Weights of a small image denoising autoencoder.
Model: 11.8M parameters, encoder activation gelu_tanh, encoder layers 6, encoder width 384, decoder widths [48, 96, 96].
Training: 13000 steps, batches of 128.
Data: trained on small charts drawn from random numbers, 203450 training examples, 8.2 epochs.
Rows from block 2 of the encoder, named by matrix and row number. Rows with one number belong to one neuron. Each number is 128 + 24 x the weight over the matrix's rms, rounded and kept within 0 to 255. All counts start at 0.
# fc1: MLP up (encoder.blocks.2.mlp.fc1.weight, 1536x384), inputs 0-95
# fc2: MLP down (encoder.blocks.2.mlp.fc2.weight, 384x1536, transposed), outputs 0-95
fc1.362 [129 131 219   6 184 130 194 212  60 101  81 145  81 147 148 103 255 124 159 158 144 183 133 112 113 115 161 119  43 104 156  74  89 163 106  34 205 195  35  95  72  90 165 120   0 102 129 110  58 139 223 127 150 167 156 113 168 163 132  85 165 124  72 133 155 214 130  62 139  99 163  88  59 125 123 155 224 122  88 158  95 111 189 110 133 181  57 143  83  20 120 114 124 105  72 183]
fc1.363 [127 129 127 128 129 129 129 131 126 127 128 128 129 130 127 130 127 128 123 128 130 126 129 131 126 125 130 128 126 126 128 127 128 129 126 128 129 127 132 127 127 129 124 127 129 126 131 130 129 129 126 128 128 125 128 128 125 129 129 131 128 128 129 131 131 128 129 131 129 130 130 126 126 130 125 128 126 130 127 129 128 126 125 129 127 128 123 125 124 128 129 128 127 132 128 130]
fc1.366 [127 129 129 127 127 128 124 126 130 126 126 128 128 127 130 128 127 128 128 129 127 127 129 130 127 124 129 128 130 130 128 128 129 130 130 130 126 131 129 127 127 130 129 126 128 126 129 129 129 128 129 128 126 129 128 129 129 128 131 127 128 128 130 127 131 129 128 131 129 130 129 127 124 128 128 129 125 125 127 126 123 128 128 127 130 130 127 127 129 128 130 129 126 125 132 127]
fc1.367 [128 128 128 128 129 127 131 129 126 128 131 130 129 126 128 125 127 129 127 126 128 126 129 125 128 130 130 126 127 125 126 128 131 128 128 126 126 128 130 128 131 129 126 130 125 127 125 127 131 128 128 128 129 126 128 126 129 128 128 128 126 128 128 132 128 127 126 128 128 130 129 126 128 128 129 127 128 127 129 128 132 129 127 130 129 129 128 129 124 128 129 127 126 131 125 131]
fc1.370 [129 129 129 128 130 127 125 127 130 129 128 129 127 127 131 128 129 128 131 128 126 128 128 129 128 128 126 127 127 129 127 129 127 126 127 129 127 129 128 128 128 127 127 126 127 129 128 128 127 129 130 127 127 128 130 126 128 128 126 127 125 132 128 129 126 128 128 127 128 130 130 129 130 124 129 126 131 127 128 130 126 126 128 129 128 131 130 130 128 129 126 130 130 128 125 128]
fc1.371 [127 131 126 128 129 128 132 127 126 127 130 129 128 126 127 126 128 127 127 128 129 128 130 127 125 128 129 127 128 128 126 129 129 129 129 129 126 129 127 127 126 128 126 130 126 127 128 127 127 129 126 128 127 127 128 127 126 129 129 127 128 124 129 130 134 126 126 130 124 129 128 129 127 129 127 128 124 129 128 126 128 127 129 130 128 129 126 128 125 127 127 127 127 135 126 132]
fc1.372 [130 127 128 129 130 127 128 127 129 127 131 128 127 128 128 131 130 130 129 127 125 129 129 131 128 129 127 128 131 129 126 127 125 129 126 131 123 130 129 128 127 129 129 126 127 128 131 129 123 131 128 127 127 126 128 134 131 127 126 126 127 126 129 130 128 130 125 127 129 125 131 130 125 125 131 128 131 126 127 127 129 126 131 128 129 126 127 130 131 130 127 129 131 127 127 125]
fc1.373 [129 127 129 128 127 128 125 127 128 128 127 128 128 130 128 129 128 128 129 130 128 128 128 128 128 129 131 125 129 130 129 128 126 128 127 128 129 127 128 126 127 129 129 129 129 127 130 127 128 127 128 129 129 130 128 129 129 130 128 127 129 128 129 129 125 128 129 126 128 128 126 128 127 129 128 128 129 128 128 127 127 130 129 128 129 130 129 129 129 128 129 128 130 126 130 128]
fc1.375 [129 127 127 127 129 128 127 129 129 128 128 127 125 129 126 129 128 127 128 129 128 128 126 131 126 127 126 129 127 128 129 126 129 128 128 127 126 130 131 127 127 130 125 129 126 129 129 128 127 129 128 128 125 130 127 128 128 129 129 129 128 128 128 127 129 129 129 128 128 128 129 129 126 127 128 128 130 129 128 127 127 124 130 128 130 128 126 126 130 129 127 127 132 127 127 127]
fc1.376 [129 129 125 126 123 129 130 128 130 126 130 129 126 128 129 127 127 128 127 128 131 124 127 131 124 127 127 128 129 124 127 127 130 128 129 125 129 130 131 127 128 129 126 132 127 125 128 127 131 127 128 127 128 128 124 126 124 129 132 130 126 130 130 127 131 124 128 130 124 131 129 128 122 130 124 128 127 126 130 126 125 129 130 129 134 129 126 127 126 127 125 126 127 131 128 131]
fc1.377 [129 127 130 129 125 128 130 127 132 131 127 126 127 130 129 128 129 126 133 130 129 127 125 128 126 128 128 127 126 129 129 128 128 127 128 129 129 128 129 125 127 128 125 126 133 129 127 129 128 126 130 129 128 128 130 127 123 125 128 129 129 126 128 126 130 125 129 125 127 128 128 131 129 128 127 127 127 128 129 128 127 132 127 129 129 133 129 128 126 125 128 127 127 126 130 126]
fc1.378 [127 128 128 127 125 127 127 125 128 128 127 127 130 129 129 129 129 127 131 128 128 127 129 129 129 130 129 125 126 126 128 127 127 125 129 129 127 126 126 126 127 129 128 131 128 129 125 127 129 126 130 128 130 129 130 126 125 126 126 128 128 125 127 125 127 126 129 125 127 127 123 124 131 128 127 129 129 129 128 127 131 128 126 128 128 129 132 127 127 127 127 126 129 128 129 126]
fc1.379 [128 127 128 126 128 127 126 129 128 124 129 128 128 129 129 127 128 128 128 126 126 127 127 132 125 127 127 125 129 129 128 127 128 127 128 127 126 130 131 128 127 131 129 132 128 127 130 128 129 126 127 129 126 130 126 130 129 131 130 126 127 130 130 128 125 127 127 128 129 131 128 128 124 128 129 127 129 128 128 129 126 128 127 126 130 128 128 128 128 129 129 128 129 122 130 127]
fc1.380 [125 127 126 126 126 128 129 130 124 124 132 130 127 128 127 126 124 127 122 130 128 129 128 129 129 129 128 128 128 130 126 127 128 130 126 126 130 133 131 129 128 131 129 128 124 127 127 129 129 130 126 128 128 127 125 129 128 130 127 129 127 129 128 134 126 129 127 131 128 129 133 128 125 130 129 129 125 130 129 128 130 129 129 126 128 126 126 128 127 127 129 129 127 129 124 128]
fc1.382 [128 130 126 125 127 129 128 129 127 129 131 131 126 124 129 127 130 129 127 128 127 128 127 126 128 129 128 127 126 128 128 130 129 127 128 127 126 129 128 130 131 128 128 127 124 129 126 128 128 127 127 127 127 128 129 127 125 129 127 128 128 128 127 131 130 126 127 129 130 129 130 128 128 127 128 127 129 126 129 130 129 127 130 130 131 128 129 127 126 128 126 127 127 128 127 129]
fc1.389 [128 129 129 128 129 129 128 129 126 125 122 128 132 130 128 132 126 126 124 128 130 126 127 130 127 127 133 129 128 125 126 125 126 126 128 124 126 129 132 126 127 128 126 128 131 129 131 129 127 127 126 128 125 124 128 128 127 131 129 131 129 129 131 127 134 128 129 129 127 133 128 131 130 129 126 125 127 130 126 130 127 126 126 127 127 129 123 128 127 127 127 128 131 125 129 129]
fc1.390 [ 87 113  83 115 157 167 155  79 124   0 101 135 162 143  95 152  62 123  77 174 121 193 152 150 125 115 182  71 131  79 133 108 163  95 106 139 166  98 143  86 120 139  97 239  85 134 153 151 172 111 191 147 126  85 167 106  77 209 140 134 169 116  67  89  62 117 136 154 105 186 117  63  91 181 110 133  95 217  98  55  58  79  92 111 170 120 105  92  83  87 112 111 158 101 168 133]
fc1.392 [ 81 131  97 172  98 111  93 242  70 141 144 106 190  97 158  69  53  91 207 136 152  73 129  98 145 142 153 106 131 140 114 113 173  95 122 129  87 138 223 131  84 117 128 129  48 166 194 133  99 107 154 133  76 104 121  94 181 103 127 144 160 128 126 114 178 111 104 130 102 115 173 127  98 131 100 123 139 165 121  87 121 153 141 127  54 135 124 124  90 143 110  77  73 111  58  91]
fc1.393 [128 130 134 129 128 127 132 128 124 126 128 129 131 128 129 128 131 125 126 127 127 127 128 123 128 128 131 125 128 130 126 126 127 128 130 127 125 130 131 125 130 128 127 129 127 129 129 128 128 128 128 127 130 124 130 126 127 128 127 128 128 127 130 134 129 127 124 126 129 130 127 131 129 128 130 125 127 126 127 127 129 129 128 127 130 132 128 128 130 130 129 128 124 129 129 130]
fc1.394 [129 129 127 126 127 130 127 129 129 126 130 129 126 126 129 128 128 128 129 129 128 129 128 129 128 127 127 128 128 129 127 129 129 130 127 128 127 128 127 129 129 127 131 128 127 129 128 127 126 130 128 128 126 129 128 128 128 129 129 127 126 131 127 128 127 129 127 129 129 129 130 128 127 127 127 128 129 126 128 128 124 127 129 126 128 127 126 127 129 130 128 127 127 128 128 128]
fc1.395 [127 127 132 129 128 129 122 127 128 125 128 127 130 129 132 127 130 128 128 127 129 126 130 131 130 126 129 125 129 129 129 126 128 127 130 132 127 129 132 125 126 128 128 128 130 127 129 126 131 132 130 129 128 129 128 128 129 129 130 128 127 129 130 126 128 127 125 128 127 128 126 127 123 126 130 127 128 129 130 128 126 129 129 128 128 129 127 129 126 128 131 128 129 128 127 126]
fc1.396 [127 127 129 127 127 129 126 128 128 128 129 129 129 128 131 127 130 127 129 127 127 128 130 130 128 130 129 127 130 128 127 129 128 127 127 129 130 128 127 128 129 127 131 130 126 129 127 128 127 131 129 128 129 129 128 130 130 127 127 128 126 127 129 127 122 128 129 127 129 126 129 128 128 126 130 129 130 126 128 128 128 130 129 128 128 129 129 129 129 129 129 131 128 128 129 125]
fc1.397 [ 68 134 197 137 104 141   3  31 117  39 239 164 107 194 106  39 119  90 141 141 124  97 171  13 156 159 165 143  61 119 164  53 127  54 129 245   0  57 162 102 128 165  76  47 103 108  47  95 129 111  70 104  92 126 163  75   0 194 120 172 152 146  18 134 222 162  99 105 105  98 100 155  15 170 121 129  94  22 107 226 252 196 142 126 237 113  51 158  45 138 122 173  80 141 212  58]
fc1.398 [131 128 132 130 128 129 128 129 134 134 124 126 130 130 129 130 133 126 132 130 129 127 127 126 128 126 128 130 130 128 130 128 122 128 127 129 127 126 125 127 129 126 130 126 128 134 131 128 126 128 131 125 129 129 129 126 125 125 127 128 129 128 127 119 130 128 130 126 129 127 126 129 129 123 130 127 132 125 126 126 126 129 127 129 124 130 127 128 130 127 127 125 133 130 127 125]
fc1.399 [128 129 128 130 126 127 129 127 130 131 126 129 128 131 131 128 127 128 128 127 128 127 126 128 129 129 128 128 126 127 127 127 128 128 128 128 128 129 128 128 128 127 127 128 129 128 126 129 129 127 129 128 130 129 130 127 129 128 128 128 126 127 127 126 128 130 128 126 129 126 128 129 129 129 129 125 128 130 129 131 128 129 125 129 126 131 130 128 129 129 129 128 128 127 129 128]
fc1.402 [128 129 129 130 128 127 129 131 124 126 130 128 131 126 129 128 127 127 123 129 130 127 128 130 127 127 130 127 128 129 127 127 128 127 130 128 129 130 131 129 127 127 127 129 127 127 130 129 129 130 127 128 127 127 126 128 128 130 128 127 129 127 129 131 129 127 128 128 126 129 129 127 126 128 127 128 125 130 127 127 129 128 128 128 126 129 127 127 126 127 130 127 129 131 127 131]
fc1.403 [126 134 114 120 140 152 155  75 116  79 152  99 129 175  94  48  77 110 123 128 170 121 142 108 106  94 150  98  61 139 123  71 153 139 140 139  92 102 160 120 111  99  77  69 132  88 109 130 211 164 101 104 119 173 133  97 120 196 123 157 120 115  40 119 239 147 139 178 114 174 110 141  64 134  70  96 112 174 124 122 173  88 143 186  85 142 107 124  30  81  76 139 166 165 113 130]
fc1.404 [122 123 132 131 137 132 125 124 126  96  97 131 142 123 123 142 125 122 101 133 137 131 134 140 127 131 153 111 133 133 127 102 131 119 126 140 117 118 129 116 125 135 119 114 127 114 142 141 127 129 134 130 109 121 137 119 125 146 139 139 129 126 133 128  98 135 127 116 126 159 118 119 123 135 128 124 128 139 124 126 135 131 120 130 142 137 104 116 125 124 121 115 158 116 125 128]
fc1.405 [130 128 136 126 133 127 132 123 139 137 117 131 125 123 130 129 135 127 138 127 129 127 129 122 129 126 125 125 122 125 129 134 129 120 129 124 116 128 128 123 130 129 128 119 133 130 127 130 125 128 130 125 128 130 134 126 129 127 127 127 127 128 126 115 132 125 128 123 129 127 124 138 138 123 130 126 137 121 129 135 123 127 129 126 130 141 132 130 132 120 124 129 131 125 132 129]
fc1.407 [128 127 128 127 128 128 128 129 129 126 129 127 127 127 130 129 127 129 127 129 124 129 127 128 127 126 126 130 128 129 126 128 129 129 126 129 127 131 129 127 128 129 128 127 128 127 129 129 127 129 129 127 126 129 127 130 129 130 128 130 128 134 128 130 127 130 128 128 128 129 129 129 127 127 128 128 128 125 127 128 126 128 131 126 129 127 127 127 131 128 126 127 129 129 127 129]
fc1.409 [148 168 107 170 112 118 196 129 141   0 175 217 179 196 180  70 255 106 133 235 183 175 178 188 178 136 170   0 177 188 122 127 149  78  79 105  36 108 227  79 133   0 166  67 212  46 168 143 157 243 144 128  70 168 135 146 238 232 155 105 237   0 117 227 115 113  34   4 201  82  93  99 179 200 150  31 244  88 169  85 255  55 218 158  82 158 108 143 168 214 158 100  53  51 217  35]
fc1.410 [128 130 129 128 126 129 130 130 128 129 127 129 131 129 129 128 127 128 128 128 130 128 126 126 130 129 129 129 127 128 129 128 128 128 129 128 132 126 129 127 127 128 127 129 129 129 126 129 129 127 129 128 129 127 128 129 129 128 129 127 129 127 127 129 127 128 127 127 129 128 128 128 130 128 128 125 127 128 127 130 130 129 127 128 128 131 129 129 128 127 128 128 125 128 128 129]
fc1.411 [119 154 166 101 168 129 198  51 200  67 101 105 115 194 111 125 139 167  85 112 122  76 125  90 148 155 135 151 134 155  74  91  45 102 122 123 105 154  52   0 154 151 186  53  30 182 109 149 113 149  75 134  75 127 158 162  89  85 100 144 143 172 109 179  59 152 115 104 125 229 209 158   0 222 100 131 181  95 110 131 126 134 155 197 167  79  71 139 158 140 210 104   0  94 134 144]
fc1.412 [125 128 130 126 131 128 125 132 127 129 126 127 130 126 130 127 125 127 126 131 129 129 127 128 129 127 131 127 128 130 128 129 129 129 127 127 127 132 126 126 131 128 132 128 123 129 128 126 131 133 125 127 128 128 126 128 130 132 128 129 127 135 127 129 126 129 126 128 129 130 132 126 126 128 130 128 130 129 129 126 126 124 130 128 128 126 127 129 126 130 130 129 128 131 125 127]
fc1.413 [129 128 130 126 128 128 131 128 132 132 124 127 129 128 129 128 131 129 129 130 128 125 130 124 129 127 128 128 127 129 128 128 127 125 128 127 127 128 129 127 127 126 126 126 133 129 131 129 125 128 130 128 127 127 130 128 125 127 129 127 129 124 128 123 130 127 128 127 125 128 125 131 128 128 130 128 127 127 127 131 128 129 127 126 128 130 128 130 131 128 127 126 130 126 133 128]
fc1.414 [126 129 129 127 126 129 129 130 126 127 120 130 131 125 123 131 126 128 121 130 132 126 125 131 128 125 134 128 127 126 127 125 128 129 130 127 127 126 132 126 126 129 128 128 129 127 132 129 129 128 126 128 125 128 126 121 124 130 130 131 130 134 129 125 134 127 128 132 128 133 125 128 130 129 126 127 127 129 127 130 126 125 127 129 129 131 122 126 125 125 128 126 131 129 128 129]
fc2.362 [179 112  93 145  94 133 170 132 119 216  67 153 152  60  85 133 148 151  90  73 116 169 120 148 186  72 106 124 179 112 131 104 123 127 135 133 192  69  89 170 132 146  94 186 208  51 116 150 132  92 165 135 149 164 168 124  77 143 134 128 128  65 102 115 180  66 129 214 100 169 141 128 144 121 141 124 130 132  87 178 107 119  93 163 108   0 135 135  93 163 141 120  84  90 144  39]
fc2.363 [128 127 129 127 130 129 131 131 129 132 129 129 125 128 126 128 129 132 127 132 129 128 127 128 128 127 129 127 126 130 129 127 126 129 128 131 126 127 127 129 127 127 126 129 130 128 127 127 128 128 127 130 127 124 128 127 127 129 126 130 129 127 129 129 129 127 128 128 128 133 128 127 128 129 125 127 128 128 127 126 128 128 127 130 127 127 130 127 129 129 127 126 129 128 127 129]
fc2.366 [128 129 127 127 127 128 124 128 127 128 127 130 127 131 128 127 128 130 128 131 128 128 127 123 130 129 125 126 126 131 130 130 128 129 128 130 128 128 127 129 127 128 128 125 129 129 127 127 131 125 128 131 128 126 129 129 127 126 129 131 130 128 125 127 132 127 128 129 129 126 129 128 126 125 127 129 130 127 127 131 126 127 129 126 127 129 129 127 128 129 129 130 129 128 128 128]
fc2.367 [126 128 129 128 129 127 131 129 130 129 129 130 128 128 127 124 128 131 128 128 127 129 128 126 128 127 129 129 128 128 129 129 129 130 126 127 129 130 130 129 128 128 129 126 129 128 127 127 126 128 129 128 128 127 129 126 129 127 126 128 130 128 128 128 127 127 129 128 128 128 128 127 129 129 128 128 126 128 130 129 126 126 125 129 126 126 130 129 126 127 127 128 127 126 127 127]
fc2.370 [128 128 127 129 127 128 125 129 126 127 128 127 128 128 128 126 128 127 130 127 128 128 127 126 130 129 128 128 129 130 129 129 128 127 127 128 128 130 130 128 129 130 127 128 127 128 130 129 129 128 128 128 128 128 129 126 128 127 128 127 130 129 129 129 129 129 129 128 127 124 129 131 128 126 129 129 129 128 128 130 126 127 127 128 127 128 129 127 126 128 129 130 126 126 127 127]
fc2.371 [128 130 128 127 128 128 129 129 128 129 129 128 127 127 126 127 127 130 127 128 126 127 129 125 129 128 126 127 126 131 130 130 127 130 129 128 128 129 128 128 127 130 129 128 129 129 125 128 128 128 126 130 128 126 128 129 129 128 127 128 129 128 128 130 128 128 127 131 128 130 128 126 129 129 128 130 125 128 129 131 126 126 128 129 128 127 129 127 128 129 128 129 129 126 128 127]
fc2.372 [126 128 127 130 126 129 123 124 125 130 130 129 130 126 129 131 132 126 128 126 129 129 127 124 129 124 125 129 134 128 129 121 127 127 126 130 127 133 132 128 128 128 128 130 127 127 134 129 125 127 129 127 127 125 130 131 128 124 127 129 126 122 131 126 130 127 128 129 125 123 130 127 127 128 130 130 126 133 129 134 129 126 127 125 132 129 127 125 128 127 128 132 128 126 126 129]
fc2.373 [130 127 127 130 126 128 128 127 126 126 130 128 127 128 128 126 129 129 129 129 127 128 128 128 127 129 126 128 132 129 128 131 128 129 127 128 128 127 126 128 129 127 128 128 127 127 127 130 128 128 129 128 129 131 127 128 126 126 129 128 127 128 129 126 128 129 130 128 127 127 128 127 128 128 127 129 130 128 128 128 129 129 129 128 129 129 127 128 127 129 130 129 126 128 127 128]
fc2.375 [126 127 128 126 128 129 121 126 128 127 128 129 127 128 126 127 130 126 128 127 130 129 129 123 129 128 126 128 126 127 128 124 130 124 127 129 124 127 132 127 127 128 125 129 127 128 131 127 132 130 128 128 128 127 127 128 131 127 130 129 129 129 130 127 130 130 127 124 127 125 129 133 126 125 128 128 128 129 129 130 126 125 127 126 130 131 127 127 126 129 127 129 127 127 126 126]
fc2.376 [127 127 127 124 129 131 130 129 131 124 130 127 127 130 125 125 131 130 127 127 124 128 131 121 132 129 128 126 124 129 129 129 129 132 128 124 126 128 133 129 126 129 125 131 129 129 128 124 140 125 128 130 129 124 126 126 129 129 131 130 134 131 130 129 131 128 128 126 131 123 126 128 125 125 123 131 128 125 129 129 126 125 126 129 128 128 128 127 123 128 128 127 131 129 127 126]
fc2.377 [128 127 128 131 127 132 131 128 130 126 129 127 127 127 127 131 129 130 128 128 129 131 127 126 129 127 128 127 128 129 128 127 126 130 129 130 130 128 129 129 128 128 127 126 132 128 128 129 126 128 128 129 132 127 128 129 128 124 130 130 129 128 130 127 130 127 129 124 130 128 126 128 128 125 129 129 131 130 129 130 130 134 131 125 128 126 125 126 127 130 126 129 124 129 128 127]
fc2.378 [126 125 127 129 126 128 132 126 129 125 131 127 127 127 129 128 129 127 128 128 127 128 126 129 129 127 128 128 131 128 129 128 127 129 127 129 129 125 131 129 128 129 127 128 129 128 125 129 127 128 128 127 131 130 127 127 127 127 128 128 129 125 127 126 129 126 130 128 129 128 126 128 130 129 128 130 130 126 127 128 129 131 132 127 128 128 128 128 127 128 129 130 126 127 130 126]
fc2.379 [126 128 128 128 129 128 125 127 126 127 128 128 129 131 128 125 129 128 127 128 127 128 128 126 130 128 126 128 128 129 128 130 127 130 127 129 127 128 128 126 128 127 128 131 129 128 130 128 131 126 127 130 129 127 128 128 127 128 129 128 129 127 129 128 128 128 128 127 127 126 129 127 125 129 128 127 129 129 129 130 127 128 126 127 126 130 127 128 129 129 129 131 128 128 128 127]
fc2.380 [127 126 127 127 130 131 127 129 130 129 129 128 131 126 126 130 129 129 126 130 128 126 125 127 128 127 129 128 129 129 128 121 130 126 128 129 128 133 127 128 128 131 129 127 127 129 127 128 130 125 131 128 124 124 128 127 127 129 128 130 130 126 129 130 126 132 126 130 128 128 129 131 126 129 125 127 127 125 129 129 128 125 120 131 129 124 129 128 127 126 130 126 130 128 125 126]
fc2.382 [126 129 127 126 128 128 126 128 129 127 129 128 129 128 125 128 129 130 128 126 128 130 129 127 129 126 127 128 126 128 128 128 128 128 128 126 128 129 131 129 128 129 127 129 128 131 129 129 130 128 126 127 127 126 129 127 127 129 128 127 131 128 128 129 129 127 127 129 128 125 127 130 131 128 129 129 126 128 130 132 126 127 125 128 128 126 130 127 125 127 128 129 127 128 127 126]
fc2.389 [128 128 129 129 129 130 128 127 126 130 125 131 127 127 126 129 129 132 126 130 128 126 126 124 132 128 128 128 126 130 129 129 127 128 126 128 121 127 127 127 126 127 126 129 131 123 125 126 129 128 128 128 126 127 126 130 131 126 126 130 129 128 129 127 132 126 127 128 128 133 127 127 128 126 127 130 128 130 126 129 126 128 127 128 126 129 130 126 130 132 129 129 129 125 128 129]
fc2.390 [153 155  96 173 197  91  69 132 108  94 112  64 145 136 153  36 127 141  69 166 123  67  81 101 107 146 189 106 181 180 114   0 138 107 161 255  71 111 131 115 108 179  13 158 179 147 124 140 115 192  70 117 104 112 176 101  91 170 120 180 124 127  97  73  80 107 134 136 156 196  94  68 112 172 139  98 137 117 158 119 185  74 122 181 112 124 105 158  82 130 145 108 188 154 146 140]
fc2.392 [144 116  77 129 157 120 113 208  72 105 153 125 145 128  96 108 160 134 149 118 121  88 104  83 170  84  63 125 145 164 159 125 181 138 166  97 105  83 161 175 100 161 103 164 155 110 132  78 140 114  79 128 151 184 156 107 102  80 146 125 137  50  37  75 120 142 122 160 112 124  89 126 181 192 115 196  99 135 138 112 105 136 139  96 116  85 158 121 128 160  76 137 110 145 108  60]
fc2.393 [129 129 130 128 127 129 133 128 129 129 131 130 127 128 126 130 128 131 128 129 128 131 127 126 129 127 129 127 130 128 128 128 129 130 126 128 127 129 131 129 128 131 127 128 129 128 126 127 127 126 130 130 128 127 129 129 127 125 126 129 129 126 130 127 127 126 128 128 129 131 129 126 128 127 129 130 128 128 130 131 129 128 127 129 127 126 128 125 129 129 129 129 126 128 129 127]
fc2.394 [130 130 127 127 128 128 121 127 125 129 125 127 130 127 127 125 129 128 128 128 127 127 130 125 128 129 127 128 126 131 129 130 131 128 130 127 128 127 127 127 127 128 129 130 127 128 130 128 130 129 127 129 129 127 126 127 127 129 129 128 131 128 128 128 129 130 126 130 127 126 130 129 127 128 129 128 126 129 129 128 123 127 127 129 128 131 128 127 127 130 129 130 127 128 127 129]
fc2.395 [129 126 127 129 128 128 132 127 130 128 130 129 127 129 129 128 127 129 128 126 129 128 126 129 126 128 127 127 130 129 127 128 128 127 126 129 128 128 127 125 128 128 128 127 129 128 127 128 127 127 130 129 128 129 130 128 125 125 129 129 127 126 129 129 130 129 129 129 128 124 128 127 125 131 128 127 129 128 129 127 126 128 127 129 126 128 126 127 128 129 128 130 127 128 126 127]
fc2.396 [129 128 128 129 127 127 128 128 128 127 128 130 128 128 130 126 127 127 128 128 127 127 127 129 128 128 129 127 132 127 129 128 127 128 127 128 129 127 127 127 129 127 129 129 126 127 129 128 127 128 130 127 129 128 128 128 128 129 128 128 126 127 129 127 126 129 128 126 127 126 127 128 128 129 128 128 129 127 129 127 129 128 128 127 130 127 127 128 125 127 129 129 130 130 128 129]
fc2.397 [ 68 161 156  97 178 154 106 176 138 196 195 183  77 198 124 169  85 154  93  74  78  84 136  97 172 114 135 163 142 231 174 132 239  75 104 115  53 131 126 124 139 232 172  52 116 125 112 120 163 127 223  97  95 102 121 170 200 119  90 151 138 160 152 181  82 137 126  95  97 157  79 217 246  97  86 169 121 166  99 173  88 135 143  34 181 155  15 129 130 219  86 118 111  83 175  96]
fc2.398 [128 128 130 131 127 128 124 124 127 129 129 130 126 125 129 125 129 128 129 128 128 128 129 126 128 127 126 130 129 128 130 128 128 128 127 127 127 123 129 129 129 125 129 128 129 130 131 127 124 131 130 127 130 129 129 128 129 129 129 128 129 126 128 126 130 126 128 126 127 126 127 131 127 125 127 127 126 128 127 130 127 128 130 124 129 131 128 126 126 130 129 128 126 127 130 130]
fc2.399 [129 128 128 129 126 127 130 127 129 128 130 128 127 127 129 129 128 127 129 129 130 129 128 128 128 130 127 129 128 127 128 130 129 129 128 128 128 127 130 126 127 130 128 127 129 127 128 128 124 126 127 128 129 128 128 128 129 127 128 127 127 128 128 128 128 127 127 128 129 128 127 127 129 128 128 127 129 128 129 129 130 129 130 127 128 128 126 127 128 126 129 129 126 128 129 128]
fc2.402 [130 127 127 126 130 128 131 129 129 130 129 130 126 128 129 126 126 129 126 130 128 128 127 129 131 127 129 129 129 129 128 128 128 129 128 128 128 129 128 128 128 127 127 126 129 128 126 128 128 128 129 128 128 128 130 127 128 129 127 129 129 127 129 126 127 127 128 129 129 130 127 126 126 129 125 127 127 129 129 129 127 129 126 129 126 128 131 128 130 130 129 126 129 129 126 128]
fc2.403 [ 85 124  94 107 172 127 119 125 129 150 125  96 162 110  99  79 147 180 110 159 136  93  74 117 183 124 162 102 172 170  95  93 135  75 140 157 125  37 128 136 109 153  64 157 145 146 104 126 115 129  60 155 118 112 156  97  82 130 136 159 141  82 115 137 182 105 128 132 150 255 127  82 133 137 128 140 105 104 134 150 142 136 131 110 143 123 161 112 128 143 150  92 180 119  47 152]
fc2.404 [124 122 130 125 134 134 120 124 127 138 118 136 128 119 114 143 123 148 104 140 125 135 110 115 147 137 129 117 134 150 127 122 129 127 128 136 108 115 132 136 126 134 115 148 134 116 131 128 130 127 117 134 122 119 134 129 110 116 124 144 125 130 138 124 136 107 133 129 133 145 123 110 148 128 130 134 125 139 129 135 115 137 125 124 119 124 126 119 130 141 130 125 144 115 117 131]
fc2.405 [127 127 129 130 128 128 122 126 125 124 123 127 130 125 128 130 130 128 128 125 129 133 131 122 129 131 126 130 123 130 130 129 131 125 127 126 124 125 137 129 128 126 122 127 131 122 131 129 124 132 128 129 137 132 128 128 130 120 130 127 127 128 126 130 131 122 126 124 131 124 127 135 133 127 130 131 131 131 127 134 125 127 135 122 132 133 126 123 124 127 129 130 125 127 131 124]
fc2.407 [127 127 128 126 128 128 127 129 129 130 127 127 129 128 128 127 128 128 128 128 127 127 128 124 130 128 127 127 131 130 128 127 129 127 126 128 127 130 129 128 128 129 126 129 128 128 130 127 131 129 129 128 126 126 127 129 127 128 129 129 130 129 126 128 130 129 127 127 127 124 129 129 125 126 129 127 128 126 130 130 125 125 126 127 130 129 129 128 126 129 129 127 126 127 126 129]
fc2.409 [ 64 159  26  99 103 143 250  44  48  77 255  31 139 190  97   0 122 114 128 178 179 245 113 130   0 151  95   0 199 136 116 126 174  13 142   0 218 255 151 148 150   0   0 244 255 165 105   0   0  88 172 163   0 160  66  33 255 131 152 159 150 255 224 135 247  65 142  42 159 255  76  87 255 255 121 156 255 230 217 140   0  38   0 255  91 184  81 116  71 208  92  89   0 123 225 144]
fc2.410 [128 128 129 130 128 130 133 128 129 127 128 129 126 128 127 130 128 129 127 129 129 129 127 129 127 128 128 126 128 126 128 130 127 129 128 128 128 127 128 129 128 128 127 128 128 127 124 129 125 128 128 130 132 129 127 128 128 126 128 126 128 128 127 127 126 126 129 129 130 133 126 128 131 129 127 128 129 128 129 128 129 132 129 128 127 127 128 128 131 128 126 128 127 129 128 129]
fc2.411 [133 126 134 163  13 127 215  68  80 169  91 131 147  49 124 177 108  96 132 118 128 183 116 105  96 133  98 109  67 158 147 210  32 118 139 159 136 120 114 192 100 170 142 178 148 106 144 142  63 128 193 124 128 152 103 155 132 118 129 117 121  80 212 113 168  65 150 172 149 101  91 106 216  94 124 116 102 179 150  92  94 108  87 124  79 136 163 111  86 189  75 123 149  95 112  81]
fc2.412 [130 129 130 128 132 127 124 130 127 131 126 129 130 127 128 122 126 128 128 126 127 128 127 130 128 127 132 129 131 131 128 131 130 123 126 126 126 127 120 125 129 128 131 128 126 129 126 129 131 132 129 128 126 127 129 126 125 128 127 128 129 126 128 131 129 128 129 132 126 129 128 130 126 128 130 129 125 129 131 130 127 123 120 131 126 127 130 130 128 129 129 127 127 126 122 129]
fc2.413 [128 128 131 126 126 128 131 125 129 129 130 129 124 125 127 133 129 126 128 127 131 126 127 125 135 130 125 125 126 125 129 127 125 131 128 129 123 124 131 128 127 128 125 132 131 125 134 127 122 126 129 128 132 132 127 132 127 124 130 130 127 126 126 126 128 126 126 125 130 127 125 125 130 126 130 130 130 130 126 131 127 131 132 125 129 130 125 126 129 130 126 130 125 128 134 130]
fc2.414 [130 127 129 129 130 130 130 130 131 130 124 132 124 126 126 127 126 133 126 130 129 126 126 125 133 130 128 128 121 131 131 129 130 130 126 125 125 127 125 127 127 127 127 129 131 126 126 127 128 131 126 131 129 126 126 127 125 123 127 131 130 129 130 127 135 126 128 128 130 134 125 127 128 126 125 127 129 127 128 129 124 128 129 130 126 132 132 126 131 131 129 128 128 125 126 127]